A small masked spectrogram model, trained from scratch: 5.78M parameters.
Rows from block 7 of the encoder of a small masked spectrogram model, named by matrix and row number. Rows with one number belong to one neuron. Each number is 128 + 32 x the weight over its row's rms, rounded and kept within 0 to 255. All counts start at 0. Numbers have three digits each. After the name is the row's rms in percent of the matrix's.
After each neuron's rows are labels from the 100 clips, of 14848, where the neuron reaches its highest value: "lies over" is the class under the peak; "responds to" is what is common among them. Only what is clearly more common there than usual is listed. The data: tunes sung on syllables by a formant synthesiser. In brackets: how many of the 100.
# fc1: MLP up (encoder.blocks.7.mlp.fc1.weight, 768x192), inputs 96-191
# fc2: MLP down (encoder.blocks.7.mlp.fc2.weight, 192x768, transposed), outputs 96-191

fc1.7 118:082089106124218114112139074100138149188147129129073119134131192132119134129111077172128153149142114140153079135091108097153153075138101139145155124151121103071100150125117083138107146095153158157146145185120095134117110107105051127110139149116187155086129130196109158180082159104136140090
fc2.7 109:175140165106113093120098078121140166179152131098122117105128129108076047136116134120132136132106148206124145141119115095115102162125146106122124172107205101082126086143102172126094094145157134117125159126100140151158182202227166141097185136093107121090131099143076098178116092122074135135
lies over: /ɑ/ (41)
responds to: reverberation (79); the note G# (73); vowel: /ɑ/ (42); first note: G# (25)

fc1.452 101:134117095067140169134133120155159172118068184104107202160171136143169162135092114141115116129198165230130106135137143207057115147145165177144171126143155096082125117135152138062128156124110131136098142139108151163086120101064132110156139162087139182074157072154106132122105130141082148145
fc2.452 116:169109150117156095129149135106139133121115213065124154077114099138147098099118134055136117165222121063160071139140119178113156194175147158169095155115139078163156119145110137126171146116134138150136163125094127149077120070115119157113146113135119134112091127168162110134110115132111134161
lies over: /u/ (65)
responds to: vowel: /u/ (65)

fc1.10 103:120122139095156137138142133155131126137099075139085155084113107136133160151068183122171155128187100133120109101132102174093141180133100146127128105084101079159124123145080133159107138118084156186125134169186136107186114119112156134112182104137130085132206121136128118109073104134107072078
fc2.10 097:140087129180196129131132061114142176127101089081189136106156159108134148112151132136101116122141090047178127078140126147084152171073202156104105111134099050124164088187148128098067119111118116117082166133125093100150125086108143068116110118096119146122117108055153169111109123121101149089
lies over: silence (41)
responds to: child-like voice (62)

fc1.436 092:143182080164164103079139073078078187115112139070096148138133139115111132154163149146113125092113149084127146163136162125141148138158080148115119155138138115133184175083138098104116111075120130138150147168162106165155119112194160086166112166086140154111096106118137089099090100080130125095
fc2.436 090:126069181095127143130152129118079128223115119114147098131118108090123125143149115113132111139126065166154143058154087088142098113059130085087175083112123093176102141189216122106144136137152133147127157144101137176145179171091110195145178083181142165212133147170125150127161084163149092152
lies over: silence (31); /d/ (25)
responds to: consonant: /d/ (39); rumble (36)

fc1.602 098:149150146125109152117179128180124093124138120084135096119165136102111163121123090149088051138118069078085139102070157139121138079214096127179083120130167081153112112145094182166064102124138171091167156104134137150126144186133091185174122110092153176138156142120056111127079133091155090072
fc2.602 098:110144097169113120159094156197143096060119122113070062135092070088132146123107097136165188108128122157101137115170169133128134119151178131074146128131108205086107074105164140117150141152148123160203098138075112176148141096177110096121141173118112102116121157166149160094069114099108132134
lies over: /ɑ/ (35)
responds to: consonant: none (50); vowel: /ɑ/ (35)

fc1.142 114:140165144051092136141085102120104156107177145073068185195126161117105179175157112133094104115113108133098154083109090116090139121104093147104176155161206098142127088173100079128147088080075121106084134146169138137135150198134111091166169142094134119164050137066135171102128171155109116126
fc2.142 128:156152117180152084100166183059131120081124118162173140073111062128094056102084119121150135150123122080138134173136118156195135136154139132104070112138162140140120214114133148170170160131134148112139130111108125053128111074155162138180093049123175099079151118172148089127136140142147142165
lies over: /t/ (38)
responds to: consonant: /t/ (50); mains hum (29)

fc1.495 098:139143150145188132097111187187131085104118121097085140134155155184129159130169159181147130095157075131116107101119131203112147140139121103098083123112107116195079159122102096073161134155107086098160131118107113143140167132103104096090163148123131082146112153151112174122087161153095161122
fc2.495 092:053107105135082134156134129115098078127154199137103130117131180085105132106109153079112087111105126110112130143127165117131128162135105101114174129127158120139110073130198156160164065114125143156075097113103045126121120181168140092149124182194103154095166184140204097169120085144120102122
lies over: /ɑ/ (52); /æ/ (31)
responds to: vowel: /ɑ/ (52)

fc1.534 098:086150077170131153149183110086139113075171088064164078134183117092071099133128144104114134067092106083144094149170134134079140128153098126178227148141097122099133141140082113117102147139182137137203080109158141163134158157121138084133148105039129100199098088143121137187161059117118121196
fc2.534 101:115083144115143127163106111120172172084130124200146134135103163150139123116124093102132138110131148160187137118060162196123072140162133145144084140088155136117127136146133179116120078106108159149132139131127188109110182135129122082059137088154140131149110168171157107086123109139134092103
lies over: /m/ (31)
responds to: consonant: /m/ (50); clipping (26)

fc1.463 074:163169145144122072140088169098136125147133100118181153128102108133197110145080139142129142144180132132110103146078094142055111165101102097128141145155111128127083175097074136048114153074134147052136125135125188112102161104083087132188123154119144080112098168058118132133105134188100120135
fc2.463 082:146130148155161132142142188105103162129077103106135183087124121120091117090113111107132032131126147118171139099134085143100120109128122117203117131092146167157123133144072134144204138115162090148093146154112139122143170105197108123087154102149059188124098120161123087133097099101179183149
lies over: /ʃ/ (82)
responds to: consonant: /ʃ/ (83); pink noise (35); rumble (35)

fc1.708 103:108134146169128156150138093080129114122134129097122151092169131080116122162133094139097074142182161119141119172131113125107145126072159127134110139135045083146107102139110159155141133097135127136148103128150159214148118177129190118116103126090156120138170114157084066068132118103209082099
fc2.708 104:155054166153107115089171156137206160076159114027070095124167068134131133109112113132128132150082135115127164069100144162116129155184138171129122151112110113151155115104159127105129112151058122073165144110151082132141111141120146145104101119136034153121120128100165099144133146101159151165
lies over: /t/ (28)
responds to: consonant: /b/ (35); consonant: /t/ (30); rumble (28)

fc1.428 075:146173152117111106121126123096132105137130085121130161115108178120110086143096175067140093146120111130136102142139086076131064130171148076161088132132108095153078150140140132085106152148133151106123124128120090147124161153125072115168156098143154104140131164096149044088099150127091142127
fc2.428 078:149148076090112084172185109134059129159085150131130131166148106113093111104123150163115148103157146105153093103102154176088119136096161115088177126142138124174145162043183113129142096115200137069122176078092125147124159081133126104086120104191111153146105124133098179171134132108138152076
lies over: /ʃ/ (91)
responds to: consonant: /ʃ/ (91); muffled (low-pass) (38)

fc1.295 121:159125131131131198142100160066132113137180109162173108160153121122118185165180105171182111139126162192117129073094132075116137170131079111142102108085075160126180106167118156135115123112146116122081110136126093119131095085106129121159083083141132110138066072091131112164110131117143093145
fc2.295 111:126131137152134138146081205128153157117150171112139127143148123114173123239082091125136065148113149104070119133099128132162131111138103118104078179140077167175090161130148127109133116150094130115141075074150148131154128104146047064130155113122144169126106170165141151095119164105105147190
lies over: /ʃ/ (69)
responds to: reverberation (98); consonant: /ʃ/ (75); vowel: /u/ (39)

fc1.704 095:061138139126123176128089110167120152117125112147119096107153124137163155119122143095121155102149151150100145112086103150165131074079132092052157120038150150146136118105165139156109191168147125123138098111081132172122113216140140062095109147077097086120190140163114173158118098169078116105
fc2.704 101:126115151111117122098095151148160120171167102062086140108170168132129093162162125123106160153134075129124142035115114077138170181104129107092074081168138102112112147105085136144142071143110147146143144138203196128131109068166108154157142129139119123122136117109145144114150100086127101115
lies over: /u/ (31)
responds to: reverberation (92); consonant: /ʃ/ (45); consonant: /t/ (29)

fc1.673 098:140166138130115111132165190093086126139110122116122122144102159108114128118076099118151150106147112128156107116188138089208108098133173119169100151131158124113127173171145129132153140162096123153170104132141124176121136071104084117092133152113107170133151141169132097080177114114132138129
fc2.673 091:144107102105118094133115058104191135070139191092133225177173085158167130143152088112171080118091091121115158084111136106077109104168104166105104167113117093173121182109153106130095113071143153132111158131120089138163125118189162184154112103129139161090144136100133152093110194199174116122
lies over: /u/ (34); /i/ (33)
responds to: reverberation (96); consonant: /d/ (42); vowel: /u/ (36)

fc1.147 100:151110137161134117076129103148170140165122111157119113087106134130159133143104111157122125105085168141113141119094088158144132102120116093160111149149091154091063122072096130118120090110129093085114178115113135102092111139086178153193130123123136062100094083142146104140149161187178172064
fc2.147 100:152082102108130084153097138094070123122074122114072118161127136133145082100141141134067132116123146134120109135151118147092149202052130149118149082131134155100186129139084167160146148148130108195066097057147156092150141129168132066078144129128161144148133141140092172094137138116106159194
lies over: /t/ (51)
responds to: consonant: /t/ (51); clipping (37); white noise (25)

fc1.108 069:131107144159173168110107149149146135096107225135125109120094123148127073138131108189158101128203167166095145104082148111087174119135075129109149150150112095108112113151112064113143089116102133149106097097130176126158155121104160122132149162125109058098091118162110121124098114132136139112
fc2.108 075:117092083081078130153159075163132114175171115122120165138096175083104133133133154116120132145080090080094140121139134104136123127104144099106182133101060148134108130162151174132071134119148151069126176136149128115126115123142129102104147127176119217166151092112173089179096105106130098131
lies over: silence (96)
responds to: pink noise (42); consonant: /d/ (38); rumble (35); consonant: /ʃ/ (29)

fc1.614 092:128120158110085201158121084175154109152091097150140110142134144149094123143177164109179188121138129153118154116077131118145123151141099151055132151136114173129173136098163142136155119151156102154151142081142121053148093121086144136080136154144153062107082148086138115114156129172138078157
fc2.614 092:125118097187115081177111071116121144125173137157141181153139081092136099162157129163081146132107117127146186136144087116146126102111147107174185106042202136088132180114144100162119098139098108114139110136152147142125112147106125108129104119118143127177190163170081156130197136120140134121
lies over: /æ/ (36); /ɑ/ (33)
responds to: low voice (55); vowel: /æ/ (36)

fc1.609 097:122177127128138171130133135097134157207135160137165150131106159144130158163093159098143134140068075122125147114079179085180123120092177083108079129174138171219095114070163126137098114154132124109137103111111084152109132095079091101157104131118052167093105064082148164142151076153086120136
fc2.609 094:104126087172162142136166121132140169088088108124115143132146145114107166159184061106121122121136186133104100131200111121096119127107092121166137103145180095125124133140096130132173135119146156133138123167188118060121058128159117178125138132117114098115181121139144115131125194143189131147
lies over: /æ/ (34)
responds to: reverberation (99); vowel: /æ/ (54); consonant: /ʃ/ (39); consonant: /d/ (31)

fc1.26 087:166126154131100127132096108073140173155110165138148145114081096075150114125146116106127145093149109118130117159159118102131087103130228109075132142173083157148182119125090095132140121122054134163106123159178144127076115088075160094076116114113144153132104070093139193144098147152129090163
fc2.26 091:136086139198170155050117169143098116096165094106143142136188103176125116165088141176107135076088157171121121076109124146130153100158060066113149102111127203079116183096146185184059161081136141151130171134138131150151146164097131135094106139102126129139170152111123104160129050163122174101
lies over: /m/ (42); /l/ (25)
responds to: consonant: /m/ (46); vowel: /i/ (39); consonant: /l/ (30)

fc1.395 075:104113130131119118099133144112102098132151088119134124136177129152163127116149118187115111156134191124081138150082107132117104075150155152134126130071091194083101063147134110154109107125121188150128081095094106137118166085128206169142127095119156138090085091157112088157122183117123061120
fc2.395 078:132109138097083219154106149093136136116135134119095169093107123096155127117138130101116140127105067188169168134096149081095156171080117155100146114133159123222075168107138123093106092144154111144054173091146163142145029178108101099072100176103073134170198103097169211179139131165081188136
lies over: /ʃ/ (79)
responds to: consonant: /ʃ/ (83); pink noise (33)

fc1.712 094:190159142175065097129103142148129095077179179146109138124130186137148116093128097145079145115107087133181125161117122126109136118100092091153096137193125124079132147083088129083132116191171112109118171121082148105139162122142126139148134118071100091123130149085106128109100100133106144120
fc2.712 096:074137112108168091170135131111111174142131099114142125160108103135152155108080096156148104152145121141084118157138178115105077096128130133106071108129160123140146113124134089157077171080170119143082091166142079117131142097104056115056094139122162176123138136149102098143127117152121093165
lies over: /ʃ/ (38)
responds to: consonant: /ʃ/ (40); vowel: /ɑ/ (37); mains hum (28)

fc1.477 082:089079065137137033142149117126080102113089142080106131185126128115183110126117109083143106146096050144146150127090125165171140121112103086080076113183092119126104118124130142140157087166059105104155141143144121151125155121147088129153131140091183095110134095106107154122157127118134132068
fc2.477 088:166083088100120139134045102136183131101090094109175153115105139101118108144148156142167155143161108122051138130108108112138182153097092083122187136106089153119139085140102150131141183143114128100114102116131191139145152135105148185123138072181066147205112160176094140106120162150131110150
lies over: silence (25)
responds to: mains hum (67)

fc1.191 112:150097107073190110128167124094139162112157131126123114179114142167090087077103082159066119126091119149111077146155120147120121121197115096125101184091111100131121113139140174120078071181186149176156175116087164176139065134092163151141137179146085162160118140127127097152119092126106078087
fc2.191 104:101122087132092105141103146066140167142146165148146097058106131152168152076113103132145179063136167114110147127109137167098159115092141142080169148128148087144099137149080146141183141152114106084143100091125112115087137152155175059151143100145134118148186145115108117139156083137138104153
lies over: /t/ (34); /d/ (28)
responds to: pink noise (36); consonant: /t/ (34); white noise (33); consonant: /ʃ/ (29)

fc1.87 109:092113103100133127163117065161100134124104133076114133154113210148153144159060136118052119193089142151115104106182133125172078115159196174128204170164146146085081147120070153162086109147148179127147134140083130140147125162126163108123091184177128139148120165103149068153109185158134118142
fc2.87 111:090136166111083088077154144060122096123163145116113155132144131098126118082061156146083094128107100098150117136101126097099117115160139147158082159115100167144169123095114123146117097104124070187121121151149112161176134106160194126186151121112130077155101155104138095117155151070065047138
lies over: /ɑ/ (34); /t/ (30)
responds to: vowel: /ɑ/ (47); consonant: /t/ (37)